{
  "encoder_arch": "transformer",
  "model": "encoder-decoder audio transcriber",
  "dataset": "phrases spoken by 400 fixed synthetic voices",
  "train_examples": 39062,
  "time_shift_ms": 50,
  "input": "waveform_16khz",
  "tokenizer": "char",
  "vocab_size": 31,
  "encoder_norm": "layernorm",
  "encoder_norm_position": "pre",
  "encoder_activation": "swiglu",
  "encoder_mlp_ratio": 2.67,
  "encoder_head_dim": 48,
  "encoder_fused_qkv": true,
  "encoder_bias": "all",
  "encoder_qk_norm": false,
  "encoder_parallel_block": false,
  "encoder_inner_norm": false,
  "encoder_drop_path": 0.15,
  "encoder_wave_strides": [5, 2, 2, 2, 2, 2],
  "encoder_subsampling": 4,
  "encoder_layers": 8,
  "encoder_width": 192,
  "encoder_positions": "learned",
  "fusion": "cross_attention",
  "decoder_width": 256,
  "decoder_layers": 10,
  "decoder_norm": "layernorm",
  "decoder_norm_position": "pre",
  "decoder_activation": "gelu",
  "decoder_mlp_ratio": 6,
  "decoder_head_dim": 64,
  "decoder_fused_qkv": false,
  "decoder_bias": "all",
  "decoder_qk_norm": false,
  "decoder_parallel_block": false,
  "decoder_inner_norm": false,
  "decoder_positions": "rope",
  "decoder_cross_attention_every": 2,
  "decoder_tie_embeddings": false,
  "init": "kaiming_normal",
  "residual_init": "scaled_by_depth",
  "optimizer": "adamw",
  "lr": 0.0012,
  "beta1": 0.9,
  "beta2": 0.95,
  "eps": 1e-08,
  "steps": 7600,
  "batch_size": 192,
  "epochs": 37.4,
  "lr_schedule": "cosine",
  "final_lr_fraction": 0.1,
  "warmup_steps": 220,
  "weight_decay": 0.1
}
Rows from block 2 of the text decoder of a small encoder-decoder audio transcriber, named by matrix and row number. Rows with one number belong to one neuron. Each number is 128 + 24 x the weight over its row's rms, rounded and kept within 0 to 255. All counts start at 0. After the name is the row's rms in percent of the matrix's.
Before each neuron's rows are labels from the 100 texts, of 14976, where the neuron reaches its highest value: "tokens" is the input token at the peak. Only what is clearly more common there than usual is listed. The data: phrases spoken by 400 fixed synthetic voices.
# fc1: MLP up (decoder.blocks.2.mlp.fc1.weight, 1536x256), inputs 128-191
# fc2: MLP down (decoder.blocks.2.mlp.fc2.weight, 256x1536, transposed), outputs 128-191

tokens: "i"
fc1.373 104 [ 79 161 141 126 107 109 110 185 118 143 110 126 111 123 136 118 139 121  76  94 103 173 160 118 135 137 137 124 113 138 145  90 116  90 144 143  82  90 130 124 148 119 111 140 144  65 141 144 146 114 139 144 113 144 168 137 125 124 160 132 136 121 122 139]
fc2.373 090 [124 127 120 135 130 143  96 127 132 116 124 104 105 131 160 131 152 110  90 154 144 119 102 155 120 102 131 102 165 163 120 126 130 159 105 152 124 135  82 109 166 110 129 137  89 122 149  87 148 109 140 117 117 149 130 168 166  70 171 127 139 121 107 132]

tokens: "s"
fc1.704 099 [114 143 137 105  60  87 107 114 133 155 122 159 162 114 120 129 134 121 136 111 164 138  94 109 147 109 159 134 160 110  96  98 140  93 135  99 150 149 138 124 159 136 138 116 131 114 147 142 114  99 140 192 153 102 122 131 113 131 135 122 188 154 149 156]
fc2.704 104 [138 175 134 119 118 129 113 139 112 110 115 131 136 105  72 114  82 110 159 116 118 167 124 122 102 107 116 129 134 137 113  74 154 141 120  71 152 124 123 104 119  81 144 101 147 121 139 112 179 179 126 148 153 132 156 110 136 104 139 107 124 129 143 161]

tokens: "s"
fc1.246 095 [ 88  94 155 143 107 115 131 170 158 138 124 173 134 103 122 115 126 103 160 148 120 132 158 130 137 130 102  95 158 165  73 104 118 128 153  95  84  83 119 121 134 150 121 143  62 149  96 132 126 116 140  86 136 108 145 172 156 123  87 128 137 164 154 162]
fc2.246 097 [104  85 106 126 152 131 122 140 108 117  89 149 113 121 136 131 113 176 164 138 128 104 154 108 108 102 129 130  88  95 144 123 128 125 145 141 173 113 128 172  98 135 161 105 132 143  75  95 139 152 175  94 154 103 142 140 112 103 124 164 137 163 168 157]

tokens: "e"
fc1.241 103 [106 129 115 155 142 104 115 150 121 147 111 125 114 115 148  97 160 126 160 139 144 105 116 162 150 150 120 124 120 177 140 135  94 113 124 119  99 147 135  88  92 130 113  90 122 129 147 152 110 164 133 155 133 158 147 158  72 143 147 126 118 137 108 188]
fc2.241 115 [128 137 180 136  98 150 117 106 118  83  98 148 128  92 157 154 121 150 149 155 157 155  98 105  83 171 140 141 147 144 145 164 162  96 171 117 157 125 150 128 153 132 120 123 146 132 132 125 110 158 186 104 128 126 115 114  96 131  98 139 131 108 127 160]

tokens: "g"; "n"
fc1.711 107 [140 132 125 170 114 107  90 153 161 169 148 164 146 111 131 135 142 112 120 117 185 147 138 115 127 171 150 173 131 129 131 135 142 126 133 114 137 177 109 148 124  96 157 156 114  98 138 108  91 105 175 128 148 132 110 129 102 133 126 120 147  77 118 133]
fc2.711 113 [150 130 185 140 122 107 119 145 156 110 110 136 134  97 126 168 115 124  97 112  97 127 125  49 123 144 159 149 152  84  89 108 145 130 135 146 147 107 118 154  97 115 138 114 163 142 131 161 137 139  94 132 137 103 119  93  97 146  90 116 110 124 158 116]

tokens: "s"; "p"
fc1.468 098 [119 162 128 114  90 106 127 158 113 113 114  91 145 127 129 130 115  79 150  98 150 162  88 132 196 152 125 131 152 145 127 107 164  88 155  76 165 140 143 122 120  85 134 135  98 134 101 152  77 157 131 133 164 116 126  90 117 103 136 130 165 132 150 160]
fc2.468 105 [113 127 122 116 109 166 132  89  92  92 143 126  82 166 119 127 106 129 135 151 112 146 142 121 105 126  96 129 163 109 128 122 103 187 115 175 146 128 134 113 131 158 146 116  72 124 138 139 162  73 140 100 103 148 138 142 134 135 153  95 151 130 147 153]

tokens: "e"
fc1.325 108 [112 114 121 136 165  98 133 126 146 116 103 161 107 116 117  65 138 132 138  96 107 141 146 115 152 130 149 150 106 139 119 125 137 158 113 105 123 170 134 127  99  83 110 169 131  95 122 145  80 119 129 118 132 152 139 152 114 136 124 156 190 140 156 159]
fc2.325 110 [143 145 132 108 150 142 120 183  99 156 131 137 142 124 128 175 125 172 120 157 116 143 153 112  83 128  87 153 150 126 150 143 104 124 133  90 113 115 148 157 126 140 116 164 151 144 112 106 152 142 138 128 134  80 122 133 106 103 127 144 110 129 146 106]

tokens: "g"; "m"
fc1.326 095 [ 86  79 137 138  97  93  90  76 113 127 130 133 159 152 165 125 141 128 127 123 109 127 131 165 157 108 124  94 117 151 114  95 163  97 124  78  89 121  87 114 120 123 159 164  67 149 136 145 112 180 134 153 129 172 136 122 122 141 116 140 169 154  82 127]
fc2.326 094 [130 115 109 134 118  85 128 141 154 122  73 113 104  73 157 115 124 119 106 171 124 113  99 122 138 130 154 140 101 133 201 161 105 107 145 120 121 151 150 121 134  97  72 163 154 117  94 153 105 122 117 134 156 138 144 136 144 104  98 155 115 122 138 171]

tokens: "i"; "k"
fc1.76 098 [149  96 159 152 184 108 119 154 118 152 134 124 158 144 129 136 112 128 174 138 151 144 146 103 178 147  88 164  95 141 145 159 148 139 132 112 131 105 122 109  92  96 166 143 121 154 147 111  86 136 119 149 127 161 137 133 121 138 139 103 141 136 138 156]
fc2.76 116 [109 132 141 156 169 164 110 102 115 125 133 156 143 125 154 140 183 167 135 125  96  95 131 100 104 154 136 126 138 137 130 129 149 165  98 153 106 111 151 111 148 147 129 119 136 123 105 106 147 159 152 125 117  88 130  95 141 141 135 165 136 118 102 142]

tokens: "g"
fc1.528 094 [106 119 119 145 133 103 126 149 153 133 117 124 135 153  79 176 158 114 136  72 137 129 119  98 133 105 162 116 128 127 142 120 136 118 129 134 167  95  98 119 120 117 126 113 111 117 138 110  93 134 136 186 134 123  96 158 124 164 146 104 169 159 157 134]
fc2.528 091 [130 137 134 141 146  82 156 118 157 150 129 151 138  96 143 149  97 108 102 115 111 118  90 169 117 160 141 150 136 126 107 119 136 142 108 113 118 163 180 111 104 133 139 152 116 117 122 152 116 150 125 151 143 151 125 164 157 143 134 109 137 170 124 137]

tokens: "i"
fc1.354 096 [ 92 153  99 167 123  90 104 134 125 110 143 100 109 132 150 158 111 108 127 104 152 175 128 110 169 158 114 151 159 141 157  79 111 120 147 137  92 143 116 116 109 130 126 112  97 119 162  82 119 144 113 154 127 152 115 149  89 130  92 150 165 179 121 162]
fc2.354 104 [144 104  73 111 135 115 121 136 187 139 149  93 126 140 135 121 123 153 160 109 100 127 113 106 135 135 103 141 177 116  79 128  88 187  77  85 137 128 107 116 115 112 128 139 133 107  92 145 111 166 152 141 125 180  93 162 120 143 144 140  71 153 147 185]

tokens: "g"; "n"
fc1.466 106 [124 175 139 178 124 160 145 145 143 147 159  87 151 103 105 127 139 111 129 126 156 172 138 128 137 118 105 157 154 132 106 142 142 137 126  95 132 126 107 126 146 122 170 123  93 133 133 144 113 127 105 125 140 174 106 116 101 162 134 106 134 172 132 160]
fc2.466 086 [163 133 142 116 149 133 151 106 144  70 116 139 109 126 141 144 145 101 134 128 151 101 116  91 145 114 143 150 116  90  95 163 171 180 114 154 142 131 102 140  79 117 134 139 111 151 164 109 135 130 121 145 168 144 152 147 122 102 142 123 129 150 135 105]

tokens: "g"
fc1.63 110 [120 119 109 162  70 103 172 121 132 177 130 117 123 125 134 114 122 112 146 106 126 190 137 135 108 146 132 131 140 152 163  88 129 131 111  96  79 128 114 126 136 120 141 115 143 108 129 164  97 161 143 114 160 120 117 144 128 174 109  94 163 126 141 120]
fc2.63 100 [150 129 133 150 145  73 138 146 163 149 137 182 109  64 108 115 139 113  98 131 148 171  80 123 100 118 151 141 113 145 138 104 112 141 110 123 150 136 121  86 152 115 117 129 124  84 108 126 140  95 133 138 156  85 125 128 103  97 163 135 155  87 168 124]

tokens: "s"
fc1.374 102 [106 161 126 131 138 120 127 128 117 130 125 120 141 122 133 141 164  91 106 147 145 136 120 121 146 170 155 137 178 130  94 135 109 113 146 111 150 100  75 124 102 126 138  84  81 136 179 110 147 119  91 135 131 146  89 111 148  89 137 116 142 138  97 134]
fc2.374 113 [ 96 140 128 123 135 189 132 158 115 107 164  88 153 112  80 152 134 133 130 143 147 131 105 164 157 138  97 100 142 118 121  96 101 100 137 123 120 148 111  99  92 133 119 124 107 148 154 120 116 157 135 128  94 175  95 129 130 149  89 124 133 109 115 123]

tokens: "i"; "e"; "r"
fc1.450 100 [138 123 153 137 110 105 134 126 109 140 120 138 169 114 112 143 131 105 142 168 125  87  95 103 152 165 143  87 133 127 124  66 128 117 118 101  89  95 121 124 112 107 137  93 119 129 138 158 137 121 171 174  76 121 114 142 149 159 130  96 148 143  96 153]
fc2.450 103 [130 169 156 144 129 126 103  88  92 147 133 114 185 111 117  95  72  98 129 121 161 140 130 102  99 147 136 134 128 131 129  88 149  99 143 126 133 138 115  92  89 124 155 142 148 134 126 134 172 109 139 115 139  66 147 115  58  92 104 154 153 127 171 134]

tokens: "g"
fc1.4 105 [137 113  87  82 108  83  52 115 141 179 135 126 165 102 140  97 126 133 138 101 156 162  98 116 121 117 170 148 123 117 145  93 111 115 100  82 186 174 114 140 145 118 101 147 155 135 118 158  63 132 135 138 130 120 120 121 110 153 134 115 105 143 151 154]
fc2.4 111 [143 123 133 132 108 152 139 164 181 169 138 139 158  70 128 161  95 110 109 100 144 129 120 141 125 116 131 149 174  84 126 102 123 139 145 102 134 126 124 119 158 119 112 110 143 103 103 195 127 136 116 168 125 121 109  76 112 172 114 103 102 106 174 139]

tokens: "i"
fc1.293 100 [147 159 152  96 117  97 110 116 107 156 172 113 123 139 132 121 105 132 132 143 183 138 176 130 164 114 135  86 158 110 180 103 136 103 142 111 135  99 137 106  78 124 110 108 141 121 116 147 112  92  76 143 109 108 126 136 103 119 169 115 110 144 125 137]
fc2.293 093 [107 157 133 122  88  77 105  85 109 148 122 179 143  96 124 126 155 115 161 151 132 134 146  56 128 127 109 105 116 123 166 126 168 126  76  96 144 100 115 108 110 111 121 114 118 153 124 143 106 133  94 159 127 131 154 118 134 102  99 117  95 106 156 134]

tokens: "s"
fc1.319 106 [ 94 153 147 120 115 135 133 119  97 159  82  99 119 155 136 135 138  92 139 104 161 129 137 141 116 152 125 152 139 125 104 129 152 138 161 124 128 113 138  93 113  91 139 103 124 151 113 114  94 133 128 175 134 103 124 106 126 167 123 155 103 115 145 165]
fc2.319 119 [108 128 145 109 102 146 155 105 130 122 107 105 103 159 128 148 107  99 167 119 127 110 116 124 103 131 120 157 127 118 149 119 125 118 149 123 136  87 165  92 110 127 119 108 118 169 109  81 117 118 186 161 128 121 130 119 130 127 101 147 136 142 143 182]

tokens: "a"; "o"
fc1.543 103 [ 99 161 147 158 126 126 167 154 122 139  96 148 102 136 138 139 126 112 138 117  96 100 154 140 148 163 160 136  85 150 101  94 149 129 130 119 176 125 146 141 109 160 134 119 119 116 102 143 126 128 106 131 119 152 157 143 137 173 142 123 162 157 146 126]
fc2.543 114 [138 154 101 156 119 131 108 152 146 129 149 144  93 129 148 145 108  98 149 138 127 128 128  77 125  86 170 174 122 105 108 135  97 169 127 138 150 108 147 127 116 106 145  98 132 134  75 140 141 121 136 132 182 143 158 103 202 142 124 140 100 125 156 109]